config.toml
n_mels = 64
norm = "layernorm"
activation = "swiglu"
qk_norm = false
positions = "sincos"
mixing = "mixup"
steps = 4700
Rows from block 4 of a small sound classifier, named by matrix and row number. Rows with one number belong to one neuron. Each number is 500 + 25 x the weight over its row's rms, rounded and kept within 0 to 999. All counts start at 0. Numbers have three digits each.
After each neuron's rows are labels from the 100 clips, of 14976, where the neuron reaches its largest size: "loudest" is the band of the loudest frequency at the time of the peak. Only what is clearly more common there than usual is listed. The data: struck, bounced, scraped and rolled objects made by modal synthesis.
# gate: first MLP gate (model.blocks.4.ff1.gate.weight, 768x192), inputs 0-95
# fc1: first MLP up (model.blocks.4.ff1.fc1.weight, 768x192), inputs 0-95
# fc2: first MLP down (model.blocks.4.ff1.fc2.weight, 192x768, transposed), outputs 0-95

gate.496:517493498511517453523525510467478515539481504460478523530506543486530514571471517459454463480473524485527484524502517492536494506517489510483522472514515508487499479464545477514493492492510530514498522486477477483468492534489501528475519496469516503538504512500501458450481488510483520504
fc1.496:488472496441538506495511489520494466526517480538524467504488472471495507473492521482504497488436495531514547483493462545527484485517519500511548464514522498490482492505496502470512453495480466471495472519480527476484543499496507493494518558504541496482501531544485496497514497508489535485
fc2.496:471467501502491530488509513486461506491488500465473483496526517471510493471467508501491487455479489535489461500506475479480537504486473509536518510506535524513533521497462533489517463486549524492540483510465478525511467493458516523507520496549539458451491483526519476513533543498524536537
loudest: 500 to 1000 Hz

gate.745:458462482481480480482439517501491498514517482455519493504508459451542544450484478458540480495489508495505507505489456499527447487517486554460507501513518516480515495510490469496477526495484549511479498512483485502503537520494499490493499458464560495481485508503496459450528472502486515463
fc1.745:498497501481486487509503499461485476485484531476448562460484531472509528453473480490520518493481537507558487526509542517477453513503491529477468475534509538504463474514510502486471495496478540486469498507553496483479527519518514455509499489516481517509497511517484475468500510512502545528
fc2.745:510485508486487510521553462506464455525480523507480483448517507546474513507489468498500524504526490486483504498480492462515524444475498485488493521518535522460453535489522456476533516439511507509530508508513478525537491502488480519434527497477523469512511490458492511489511516491482488534
loudest: 1000 to 2000 Hz

gate.564:506549454488521503503546475505551493480518450476453495478500468484501478494501472495503531469539463539487477456486488543462504497526491548494505527475447508499513455507498478482527511523481517544514547508490518506514488490509496547479510478441473549507477488496518496543487532491468502511
fc1.564:471504513466437462476500503469476486577468486519516530529547496471499487520462513520509476500505530520491503492494532478532452479469458512522502495469498459549495500500523504488502533504511543510490499456517565458524489493528527458473469515503544496480519548502494476498525480501491485479
fc2.564:504524499522509529483480526457481509457484522501490478515453550496494510468459516485543510461533472523500528533544500479537463458481476492509528517509502442460493537488519497544492507466510507486477478510493536528517454462535492496476491499487511522490521502483487476547527476491542510497
loudest: 500 to 1000 Hz

gate.638:506487534528501493448522516510492536497529505517511511420521475486548527475501472503510493517528492456479515512489504506499501486508485462505479508498480511530516480484500505483493539514508495520525523504504523505493522500499503511462512480512468502509492551531505520490522494488504543477
fc1.638:519512523501509522467486505472538515537491500518488497521486518473515511544486483518526536463546496483498492498505490489493493482484526508504530527483530517468515514481452521527523460521516497496498507506482487502509495496492509515466490487513537514545508496527475448506468489445529510472
fc2.638:491499519500467533470482498466487527516475508480518463532504524470469518543522520490477465490493510506517472514504486544492465515475526461516465525511536512474520476519485504530475472501519468512465511488485505507502479521477507526508475513513517486536504518515490470514527466477503472527
loudest: 500 to 1000 Hz

gate.258:504513519529533518511458496504475471535481542523515516512534509474529531446508478487477484495537475468506488460508464506482436462528497498470523521506500552462480516472533494486491508519533513509479555511485502506530530448530490528535485461533511541530503469473470514501506481508503501481
fc1.258:465506493489489535493517527526486507510483531525496442424486483484527540449480520481502525475486503469541495463460491472474503508473497520507513456526477461527513476486518458492513525471488527477523493483509508490484496471522520510481554510499496547465493458521510476513492514483542481487
fc2.258:534464538527483510509506520489490502559506480470479470510505545481514481545490514468537479492440499505524477487520530545506510503511451530509458513505499486497511508490509501524512489503493497515461496453523518558485525491523473463467520511491552497517469495530493497501500511489480498479
loudest: 500 to 1000 Hz

gate.252:441489537505488515501494478491513531498481519471514458523486513479510527506490486494478487547501494490517507478485459524502506458473503545543530513487455508478517475469492455487504488517529506518483478539529495496479523520527486486473493458474469480490492490477509471516538491498494521514
fc1.252:474485566469503475500482468472530528448486483524472518477461469484555459492467469483494501506493508521522463513485522503472522502507528514538486503462528475502467472477521469506500445513474507523509478525523484460448538537514483503452524486509507499510502497500560506481529518507508502515
fc2.252:491479456509498523529470490497482501472491516556504536526512494481488476502510528503482500521486517528492547472485452497463479516542495448480489504515466500454465498520496476510518535481471496467454502553502489504482512444470513514519516496455537476507537479495508551542449470512472498508
loudest: 500 to 1000 Hz

gate.734:492465514481499504452519508492479510494533507539529473521480459537503528508525504475494500540495496509555482520495508481479514519504499540517463495539480499523527539486481512476536474487490494514522555513492477519439518495454495466523476515507499503465508490504539555478468514512498500501
fc1.734:511532513490521449460496491507501522492503490515458468552490474511538478507522512507509461502460514468518518465501477499516465485491500523454520512521463488489537513481508490461447460498490507531477490497538498474509486553459472506527468505458479492487482506478523535516472513516495483524
fc2.734:486495505511490503482593477479476494507516507445465550508467533535493518493473447496467493458519561498501545472512535533497463505504486547539516504513462516494514476489498502533494502493519451472485472535542498484475547498507455475531523498479519456495488449506489499536527507512502517524
loudest: 500 to 1000 Hz

gate.325:490479523468497507510518501478514466479490499481448526452499471492505471499481508484486508525510467499498493462524519524508463501524477516498472492532481507526472492498484544479495547453456503444514504527480518493461469489509528474492476532524480492482521487514498522510517529493468483487
fc1.325:504487495518463438523499530546497516493469472526501527509523551517513527503532495469511524521476486458459512504514515538498535509503497546518541476479516482476530462488520475526505502495462480541456497495534530519482476508492483494507484500513503490460485575468447510569471492481496543495
fc2.325:455536530521494508468458524497500457503492492508534452512505542513475477504478457506450533498457477485507520515513485524500442550454483497526495492509519518503500493470494528527526493518489518522474486506476470510530524437488461463517502513502524511518512479449520532556522553502458459515
loudest: 250 to 500 Hz

gate.166:518501468545490527477477495548522452464520538526455490472512490556489515523520476461473498514458429506525521467532480504526490494488530475487475515485460533503514461510535510496496466503489489529514512490531487507516522500513538507455497516469462493484512478515507480543498546480488518519
fc1.166:471479483529495463495503528521514468514493465485494532483490501502507476478475503490516482521446482485477528527509573530492506460517507513492471490498539495469534505459462510475494479444513503476514456467482476454506466480502489470494458514530485505445490524526515494492513490490518508504
fc2.166:485557522476516477520485536534486520496531515530498460484498542527482530534452537474482478460485525535500496521525517494500478501504471519485470520505502459468507502447508489522519495499520466495517488491520486462477513477513524482470497530453516506496483489532488467518531480458519490479
loudest: 250 to 500 Hz

gate.178:477473482517487532520474525519516517493453517507502469522485493499460460517522507518485534480505492536487463503495514472538505468496479487524529490487534506508511470515493518479490536515506484500492457521522481527507504503484461515499521506492495490532502531548487488468491523487551508496
fc1.178:509498528465505492523507510543477487540502509504483487463497514515477535493540509508473513477517536484463516524505531571514506493492497524531488518462485489493434504507496450487511477480477482468473505493493514493494484445543508507493543498469455485477505505509502497498533457489494491489
fc2.178:489514556493512508482482536490504556481550484539515498535515535492481522450459468514503472469495476520478475530474473516484507522507500495470472554503496500481486524512514475500499477494508519485498492464492516492522474502485509467494515514532533484517470454505504502517500481462518456505
loudest: 500 to 1000 Hz

gate.188:540501470499522497492510525490500469470511517537533545482476493508488487502507485485498535450483522457489556485502488470502488478484479517482520507449461477501515464520520492462518472511516507530510490505494487481503506524525469531487494484514483533497518497512520516520557468471479480520
fc1.188:493509499528527484467484493540475493473488521487492490495517498494495458504496463477482481512466534514483519504516483446483534545495457495487545504517498470509512513520504541498495470529542485481523489539554517479461561472514498513495541518495511509518481520469454512468523514474499512488
fc2.188:518471512507527502503475512506471550474487475518473510510481550486550476515461549450481514498553536560517539496477482488504481474511468470523493528506487499510467505519496507507494544479483518484464503519546451469471464517474548505494471498460502496545498478537503484479499447526466494490
loudest: 500 to 1000 Hz

gate.120:511504477442490472542518499488521519477483508532481531549468504497511485506507517518518513501492552510497505507490493526526510511462509470487543455460503481492523489543490470502497541533483479484508518469491486477464516474512500534541488478492494456452528490542508460494476501504480505491
fc1.120:516517534521494506416516447463477480474533471472507488523502514534471487522514515500467481490548478486507464500501492528503491490511508484491478498539512515515520485536503508495495481531487537483441505493528505506483513541502497500539488531495489532496484491486513535470477441517485511522
fc2.120:516476445501510481488537489478513488487510526466525464540497500470525446507487512530500517542511482518480522499522511501519522517471503533488485515475528504467477530447530481539488536564534464488502509439501507528509523516495469476483421503485534497472503475521516531520482539528549508532
loudest: 500 to 1000 Hz

gate.748:537539477474500515503505476506465471499476506526480489472519490522472489494487464513524523495460533484509500556518525514473524476505507450480446508522522517558509490480455488521487479474488558535485503496510502532455507465508494501498541489493543498509507525519503516533517510506498550471
fc1.748:506478500484509497503468517468499585520511487518498457484501532481515540498505523495528475516485539493491487488473459539551500514465532523515523479479514527457477499514521477526499504537509485555508516439493520481528491477493510477509483508508514519559499482493481491478499504453523508506
fc2.748:508524508524498511492505481507494481480506483482517502503512518484526513477541493479555492469531543496519548523526509499506495519469550430521489513483479555482496450501465499465519483485546472511504448540492462532528490478470532529512472486483521503487466500529506496543505491512491468503
loudest: 1000 to 2000 Hz

gate.223:490453458541498543479498523515534501487493456521506463497500509542477460503538537474509504504498543480507454497496491488506485496527525490507509480526450486497438477467501487468495502493506524415535525463561484499482508518523515499526498508512521508519523501492530544536452488495517513498
fc1.223:500466514524522518491477478506493515515489498490480518495525505468501479554434524513492488507523480514484475517507510511498505480543522468549510502511499494455532528514513488502474488538525492547481493531513544489486490470537549484551486511531533509474453518517505500475519508504491505497
fc2.223:491490506501490514483505514515463516490485469508471485488477547493498469471530502571512497458539461502492498532541499514464507541485467501508507514488540534497488458504517481480500462539494512524451519433554520540502479482491482499516502527554512473486493476491459509532514493487493481505
loudest: 500 to 1000 Hz

gate.140:489501499528498524528486476528496503489501555492480525497504506535518491486480460492436524485535511457493495493518499507512546533473512509492476498481489488496530483513466485520535507499435525468501513479488470509507531521473458536510512466490513477522468549537486499504495467516502507488
fc1.140:511506507482488521476519494566500482536522484484538565492477503478536489470480522505500489530519512461498502478536517505483525554524450491539480475485527507482491521539524453523474518466523504487487489495503503470529521544489528510519491497492490497509486537496440468505536448474490511508
fc2.140:437512505574525523452431528507508513478537534499477504485463501480504480557468492455506490497496511525502518529541518512506524504536500502526488538500502516485472530519457518505523482485453458464542517491504497482510462505484476497543485469496525478464472519460540525516523497492503504505
loudest: 250 to 500 Hz

gate.629:463483475543486485519520502477491505464501494476507517534503521478473473500490507472536472530453495492466511494488483506486450530486515483460506467507470532496561551493511466494460507526511530475532448518506496472464448504506533501466477509506505526526470515482511511522516534509514530483
fc1.629:510450507459485468523493501465525482493459501546517494521453453480495512489498505464468504446544531469529479500469498491487528465475490469504471473564513501460500493533487491497496467520507466504504480500491484487476433508483523484440486516492459528483504523487484485510538468517484516492
fc2.629:513498474495518486495488478531501483468482510497458528496554491464530507489480472527501509469449472494529510505513505447472502530523508466509524502519489523489468498511530501540472461505451506499524506514478513500545470501525506508529509505508495499511496501506533500515501446519492515472
loudest: 500 to 1000 Hz

gate.755:518512490527509525503505538528554526521502485501508494490534506472474445505464477508503505496483529538519492469494506494499496529495484522502552502512512510488487485532486514513525525511463505508511457522511507497531551490467474514517482545459469488493446487501481525492499501508525510510
fc1.755:531523502516499486533477528481505498498503495480499497513523529558447502476514503516478522493517450496500471472497493495495507491494545479528484501464532512497486494496485508484472493480478531511528503478456482508496528515541474487485523490492481492495470463505493523483508465498468455474
fc2.755:502509497496514561499505546458482561463483516459462508514512502508504491503502507503521486505476544457547501537512497504482497497483507517514454542524485514475475453502542531496545510534527488470501496463479465511541485522472488468500510550491514482466501460510501523471476500487513541536
loudest: 4000 to 8000 Hz

gate.561:535503500475508509487551482523473483484514467488498495467457525537482492508522498499508539527517494471488499464448537514478491493491527459498524507510492480471520512509540523487488481482489473515539531504468483492542515516500512469481569495455493524498478466519509511509517469509473487423
fc1.561:518536474461532445554494482498506517504523471460451492473486518515519472500450492551485490503521464493521509468496494477504481492529527488491522500495449503505493523500555557472492500530501490491482497498534535511526484486491554537502519514502514506511502477514471528499498494525502507448
fc2.561:514466510516532523548454481473477521514505534520470466531521490474496518546516474515499457500530490547505490480444498482497528505464483517504483505456525557549519503471469530515490494466536505545475503516466516478478501534524471501474493500505493553487479474525501533537450518528500521550
loudest: 2000 to 4000 Hz

gate.446:550493484521463483494518524509513513455488451571519506474468488469513501522472517550504536466501494488503464549515496529464452492538544529517479532512507461515486529517512444522488517528526520541469511536501516503513507475544490486471486514509506448499479454431456517526538523480522456486
fc1.446:534510524508512464518505546483502509537465473521427546504508491516524488488512529489545525483480466513484498471451476537484481514501576494499498480490477521519503445516489510494535502488490509505491491485513476520493497487475493475530537494543456527490490506456529501484526504498491475503
fc2.446:533466463518505436520528465534507547511501502538483488462557493534526548492522544517493513494485559449475538500509473490500491534515473493542482520486502531484518491462514489528522502529487509478506477528504519476501503470508511505557451494484524515495532480486475465500488468519530537503
loudest: 500 to 1000 Hz